{
  "model": "image classifier",
  "dataset": "pen-drawn characters of a made-up script with 800 signs",
  "train_examples": 98750,
  "image_size": 32,
  "crop_scale_min": 0.8,
  "horizontal_flip": false,
  "color_jitter": 0.1,
  "cutout": 0.25,
  "targets": ["sign"],
  "num_classes": 800,
  "arch": "preact_resnet",
  "norm": "batchnorm",
  "activation": "relu",
  "depths": [2, 4, 4],
  "kernel_size": 3,
  "stem": "deep",
  "avg_pool_shortcut": false,
  "dropout": 0.05,
  "widths": [80, 112, 176],
  "loss": "cross_entropy",
  "init": "kaiming_normal",
  "residual_init": "none",
  "optimizer": "ademamix",
  "lr": 0.001,
  "beta1": 0.85,
  "beta2": 0.98,
  "eps": 1e-08,
  "beta3": 0.9995,
  "alpha": 4,
  "gradient_centralization": true,
  "gradient_noise": 0.1,
  "steps": 13600,
  "batch_size": 256,
  "epochs": 35.3,
  "lr_schedule": "cosine",
  "final_lr_fraction": 0,
  "warmup_steps": 1360,
  "weight_decay": 0.5
}
Rows from block 2, named by matrix and row number. Rows with one number belong to one channel. Each number is 500 + 25 x the weight over the matrix's rms, rounded and kept within 0 to 999. All counts start at 0. Numbers have three digits each.
# convs0: first 3x3 conv, stride 2 (model.blocks.2.convs.0.weight, 112x80x3x3), inputs 70-79, a 3x3 kernel for each
# convs1: second 3x3 conv (model.blocks.2.convs.1.weight, 112x112x3x3, transposed), outputs 70-83, a 3x3 kernel for each
convs0.22:490499509467503516481494513545524544523529516534538501482458487483509493497502497518518495519492462456485524493503512491509500482516487484509537491489543491519534495489507445466502484450476519533505493503534488487541523501519489501516480477486479519496494501491539498486
convs0.23:510494491519498482527509488473433472507444482533528500482475450485469455493484478512539533506505480496485469487498506514512527566572546535564544500544553510540535477496480493490496522550537478519515490460499471459468479467483470475461476532518514502486518524510496514497
convs0.24:502477517465496520497508538549490518491542510492478545442485482478505489506509497514473462447441506483489519504519519467498501490503506463457528468450553480495522526508491501510512525507500509508461500503524469529537521505516481505494520493487499480528469522514493538550
convs0.25:483502483457510493504524508492480507498502522532556528479471457494503490515529526416503460493505455519499455522520525500495519493496513542517523517500494485518525500483495488474482501483522503512490507501515486491527536506523500518486528514464517516532514523553481521520
convs0.26:536478439539437419500479432518501528491465493503506512506506482524502438501435436523518492521523467547524467501511510510480468485491464527496490503490481507502485517494504505530511504490479531520499499493513511511512480526530465516495477522514528476449524494463502483481
convs0.27:515507498509515500495488521543484510542494506483453482536484525489459497447446498533524491498508532500512515498503512499500511511504519480495542524484522516508541518507482481473483517489478503516540504504529514500521455493495499503505486498485469499510481508475520503541
convs0.28:486514524494503506479489483558542496523541512536518502468516528516511515508504494493499537450492519485495536481506513510503512509499502500504495514532516493492486494517491487495497461454487545529531517532517480491505528518537497516523503487511479513500497488489497493490
convs0.29:536489497512465452500474451504529532522533510488489468525475479529477478513483493547490456560530472530521491499477490500496485450488481507478497502469506508507526511511509489515523510498492500506512495501519475492539444484505486499504467492500505503514481499503481481472
convs0.30:473451464446480503501518533559543526508500479529512517495487453486474494506514521515528503476493468517511521506491509478454466509451473498495515522480529481495541514509478535478484518483514500502475495539494497477497544511500543516491546493484499501493474461491492494503
convs0.31:503495483510481464488498495502511496475463458488440444502485485490477464491512493540510487551544502526526502476482514491482483500486491534515528539515520517507523495505500504511508501514486517509531502519525477489510485518502467479492505475490510505492490492461520478463
convs0.32:519493492533467459488439426525483475521461505513490496528492449555467463456442508530533511538536486525492459519511534495480492491480487521480517518493503480447494529482448498463458463480455510500523507511512453500476504513506536508493506520510520501491496438448491462477
convs0.33:463499496429474487451484509541519514526519489550524526473479479449516508485506498525513493513475477484508469498493489506508494515500504529454506481511554518549560485480507501504510520509521541522545503528527483532521471478529496501506499499524466473489475478501530500482
convs0.34:481517519432502528482488493477435475464469478491508492493515524498526507488482480505512537497509520504512512482464430489441484520483485516459481514472496524486502497460472502466476511509499490495510476489505451463503517512496531522502529535520486466497471448471513515517
convs0.35:504505525487498512501518526536512520499468490484472501519512510499469456489477497546509507513513514514507507466481516395400462426438470508508559494500538456478536474490478471464509440457472500510512496513507497497498480492478454465438476447456471465507441473489459433483
convs0.36:472475518439503528483504519497458471496477513467470491487512496482470502468468478517497499488505514518506494478490501453482463492487486480497543504456492481490507526475498466466473463487503505521492530511522513503503531500507508499483496481496469446493433461482481493497
convs0.37:508527507531542551495520505498497511520543507489514499486494505480499504506521530515486504494515508466498523489508499485488517510500509492464498483495523486516528503514493462495470517496493500478492450467459446480496472473490461474482468473430506535541511543550458515528
convs0.38:469476442508514495527523517477455463510516499527503537473475471490502490505500505537516546485501495480493501455471510437464516487493538519453503477477505540483522467481494478481473492541516503472501478467482467440455449461487494498527497515511431407454478479508509502509
convs0.39:476484519508520545501514515482460505501482511522509523522502487492490449466470496509503522520521509506500493436431439425417437464470502462491507506510487502483510470485479463468481468493505500475504501492495496447480485485497522499464519485469468482496486491513474479490
convs0.40:522486508526485528522487497496478483544491502503470475492477467472420475439446467504507512482480513496450499506482498521473494510483508522508514512491501510496517491485479535511494517507479533521505535510499548532498516496496510518489512491480505494503536515476502491489
convs0.41:502499543441469495458501467553527531518492516459512504469474515494509504460486453511546578475504507475501506494524508479498512485465500501505530512517516493520518502470462529516486474457488518530493503507509495498522462510481475474481498482463476494498486486459525527528
convs0.42:481489522523499469482500469504497503522541542521477494493495514494465435454454443514529520484499485484511527504499499507511531498519513498499532502499537494476519497504490507492534500493486492526533513524505499498506467482488523504531465482517506495463482529458528518517
convs0.43:439503526424468517447482532486506509471510501459511489465434490481429509505465514503479448518482461519475484492491499490503509494502518534529500514518521500539508461495494488474481501490466522520496545513514499511497526513521520528518508531554440480504469447506473439487
convs0.44:520526514509495529446473461545551531535556537474469475488526532495512533492496504483506535474476523531515500489501496502487482501500486521514513470488502478487510502524485505530516475490489491461442510483473525491492478470468484468464480495455523537527527533514490499477
convs0.45:498512504522519511500527512487493481513528504508540508480457503497491518502527546468483504452460500490461501508504510511519511509524519481499501499488503500516519495497467482479473499510481502473490468454474472479481513473519506511476482498464518523551536558569488548541
convs0.46:440491506479493502475479498515504489519508498542510488487476532515490541485470534513499496515491501538495448467500471480472484467487485489479478506536516514562510474500483470486493489501511502505511517520523487489511500543525480522530511509523485484491508507503497494523
convs0.47:501502530504504547497509513475457493477485519494496539528510512526467455512465473497514504502503468485498464409458468484456494521503531492499525478498495493487523432470504464505515478491521521502527512522512526497523472479480457455487477459496461462492472497535463513511
convs0.48:504455491511520477520524513516480498502510491478513474488451492489475461503523506454464470505506479471531497488489484481484516501481470517526468522543518534531514507537512514495501462505544493454465471469470467474484508501520542513506528503532518499457511526527499486521
convs0.49:485513504517511520499500488460467466532529511509481487496479484487455472519511458523544527514527502515533496493495516505498519519494526479476542484486550472495556497493503471481481512489471532516514521547532517546567510483481513497518510494478488506525509503505502503509
convs1.22:474486496498500520508515479522471484532533495517518506475482512500465516553521496507485525521486516498502470453484512493496513494486515507494513510477512527496500458492514462495513473505523525487474503468475496486469476509522493484486485495474530518484526523506472455443497503510533508490491498504479470490459484491511504523495499544510451482517478456487490453496475493487495521
convs1.23:563555527524537531517513536484530533486508519516508501511503515522505515496480539513493507474482492503510536483472482473494479495490498543550540495513522506464487529543491492484474488484484470482526483528544509522523516481475523485484534512528497490526514431524480474503478508528507505530503523489515499496503494518480476521537543526517513513531485506503527535476509524451468498
convs1.24:478530534529541504524531490529493500542485495526492520496547559475508530461464476511462510560539501520500467482501498496517482526519528457463549483490511508524547503494474550504490514502521510485500507500507513469508454467489477442472467458478496489489514515471543503487503523546506529508503529521525505486520528505539479553481487481523494482513518487513494538539509522531570500
convs1.25:476489510482514474484461453487491524523502508468487468507527522503518515491478447502498503483487535498490542477474504432419479494465462545471478508491468520503480545524479514491474494492501524484495497498526483495513503519540494525537505511522490447499544534513520529485515491456489487484483445474473485487470473501474507510466468462481490476493501512474482502465499501483488518
convs1.26:510516502481493500439500497519453532535501499530505508479484487481470501483505499495466528509490516511496524508515521537488499486450489484556555488510514498507516515520495519519495520515495493506490485465461457471478482495491477491497518480471505494475524482492477471504523545528517511462519502477488504520513499483497504460522492511490469479492442455505516539489498516493486495
convs1.27:534530519531540499526534504506507496532488514529501525499481488524513523485535546503484483497504446509477511531532525510478531503511509495537526498483495525513514520495489514486475497467454510504506514502488500532496539501472485482495522488493493507531503514561482513529521500524565543518544551496525526521472503498471509489537523513525508468501475531504559521519523499458470482
convs1.28:494485482480487492470504497506499471493529520484524518507486503506516491534517522533522527533496494508500468480495513491509516454516498486491495516500492525485509482480523467451523467481531507490498498481493501506499509523485517489495493495493501496491516500486464480471498498489523514508498504492461464488439451493480468477504487522486494480509491471493501475492472511473492519
convs1.29:508510461525520505499519507529509511541482482473499502517494510491479531513524515471504505490490477543506499510488513475480514473465524521495481501526501528528548518495465541523446522502507533539483529552460490530523480489498453463509494462496485484538502467515526510514547534515517525505512505484511462437494459447507471454515476471503485475472483482471501510505487509499494537
convs1.30:492488503512495491495480485510534525521496486517526499478520532468502492487517510513508484482488481524520512507509495509518481506534529491476489495471491516503483502485480490461474481471513494485505511457449505493492449491518507518538500520525501473459516510498535521509500487532509522539490504490482519549479483502499493529500460500528491513490489492459442453470471470487450488
convs1.31:494502486481496512479490495510501551519482522513510543480496497475501527481505523482471470459408461502483478531523518518515495491509511449482463465493481484499517495481496521506466540530498547546484522522485506525530470520509489514516469487505501504511476482510456475523535535510530517519505499498524479475549513475563514473490489513486481495497496507492489496479493527474485525
convs1.32:493532535525519533480519535521503514526472499503523511463475496487505531490522527513484519482485447504506471484524537521502492478504484530539491489493468508529530490527494547512481530505524512492439484492469509525499495502508507530519514492476489499486491513454532508484542535504524531483522475484498510512526504485524510453507485475482447464501453499457483497485490539501490516
convs1.33:499510499499510496511502500503470497522488480515509506465494509501478513481494494471521493470498518502533482456467484491491498502494504487514558508488532517515503504501502517500506516513523522507510508489486478487494466493494491481486485482482493514488544526510516518473473489469492530487511508498509487503508492499508500502497483495510475469509496487523499492527496503545527502
convs1.34:509517525488520516497473507469511485461520526489484511479494481501527478501508510497461486432434468488450479489493474503504484517510488455467519445464492450480472468509514440469524506529512527529544523508553511495543477511542488512527516532519515505496479488521517492509526519530481489525479494528476478502474505521480524553494512539471437497454437490501522531472485505482505530
convs1.35:483455504489435471472466457503490518520465520539514520493504524455535551475539543487481482510464470558521481553565536559546522519539543469461440494477442518470487492484476535498485531520524513501479511483492501517529463496520498519528480499510493522505493473494501516491521508511546511502492448485512504503525509481520503488497468488522478475512480497461443469464428461466457488
convs1.36:494523542498478500501463475503496516521480504518513512505517525470514509463494513492468492474470465501521517509507513521520509512518549456462517490479522488495539500515490516496499520529495483475510485482518478492503486486502527511513506493491500455450508482486542519498491499526484492511487473516530533533524547528541533538506449470528464466509464461449495489491482516528510486
convs1.37:476478458441475461435487461495508483507527515506503493482502478499498504508472492486515477490489487417481487505493503463487499473459465547500437532484464506484462528520515514502510481488508499496505508506522519501501469481522453476533462522539503517521461500500522516489507473490453446481446444481419434477420399498456463494500523485508528502502509497462484478426475465442466467
convs1.38:520496521494457504403456496480478524529499524529515502490506517483522532465516514521452460523496485536523511492515511496502485512524496509470465521474503489467491496512495470434476515518505519497464526501478501516489460510521459497524487519512487473482473487489513498477525474505513484498471460487478453497494466504497491492522495474527481477521472492474425465441458444452454475
convs1.39:500477500472473488472449485481497518497478512525512492474471510447523538478543524479461481529446460514547511557537512530532492523520500492426430483448420459470463499503497500459480490496526524507499504478495516511496460485538471530557491539539504492454503475435522492489516494490455494502451476480472473489468475484478472502512491504537507487522498485438443434462467446421455450
convs1.40:466471498483467501503489494517487530482422520520440525521492530487492523447485514470480509485502508483488522538537526514511492480498500495482501501478503528494512524502482525490471514482503499470490487486497498498501534490475525498484510501483487514498498499536473521524544529515498481481490471473518532502542564484520521478483496526520511530528517512491485508496504504510478507
convs1.41:518503510508507524541531532513511490486529530476485500484468496494515510519530519560516527521523492498533472528523560525554503512523523504468492518506483546446479479485535485460535471502512506460490527485461533503491488492501505495499486496501572550506528548484539492457532516504521528509520507540461505519491486499496506475517495519520473474521505496526504467501497480487508488
convs1.42:479521477508504497508515505522461489521504496539510532481486507452490498487506486541505516502473473515486517528549550530526510528515526487502492477501495518515524476495500512486502524504512508488505494492520478483510498485519515511484543533461509535482541501466460498504486520520498507498498488462525510495535516516514529490452505480472464465498501504472473451513479497542516474
convs1.43:516516517501515509450504481508522486513538495491488486528511496536502489477461501511460494497460530491502526458427468430428485449485507477504519479526528483507511508517483519546497507511469499540539489566583453507551497494516484484482491482460471471491466493515487486501533516482471496516492525529513529511503532524515534526540535502515500511473507495523556535524547523528518529
convs1.44:468472490472462485460481470488504474486510500502512512519495499502511499529518472516499525511520503506495512506493524456481499449479494510473465511475477517520471507528518515528528470461500497518507509514518495468500459476506450459499437471506550542529474508494488490463513490507494478487446435445460490494406423501416468515478468429483498474479513520509493516452457476429425450
convs1.45:461503482440471496447458474471514499484526519471474493499510475518524500516487477500492492487486487451472477470478481444469478471461448542501473510505478486493481522522524501499520484506496491492519498507545510503528490489540479496531522526550482506495497490480503493487518470508460450472446467497443445502424446517454499507490521507498531522487504515490488493445488484450501498
convs1.46:526533510524508512502507500522513489522515511487518512494493497503464481503491486502522538533483518488476516412416477471501493469513493493496535501520516506527497512484496510497503534502496523494522491493505504494519513510513493494494501505490468534505521514509508509516486531542499524532516547515485482504489492460512491473529482497487483481502478462550546531524507502505536552
convs1.47:491491515468439520453459436491505517482455521527511481535489535466519562473536534506466434525474436504488492548531498536526516523535517488427456485438433476417460481524501513482474498484516497513511499495499476487499476459498508503500479524507502525523476448487500512503513490507505493528466474498478484496525533511513515512516483519519488464539485474497488518472452472494480495
convs1.48:481494519493476525502507516462513490505528502484511486510524493515548479484498474533519530506511509486513499473474508520467503500492484500506502511469506498478502506535542480501533502511523472484496477455523535481491502525515497477465524509489512489495502462535516483454491501522496495531489460507489483526463457443505517487463488531485510484512498482488529520507512517521514517
convs1.49:555517502467505493529514485555523499491473484462476462520507545484499562452494525538524487526561497518489505505520519512540536501526509506474469505484460487494471486508519506502511506494503488475497503463497503475499498490506518497513524513484539559532490539476494491520576542491503541514494524508502502490545528482543518506524538513522493519500524502500498517465559508498535510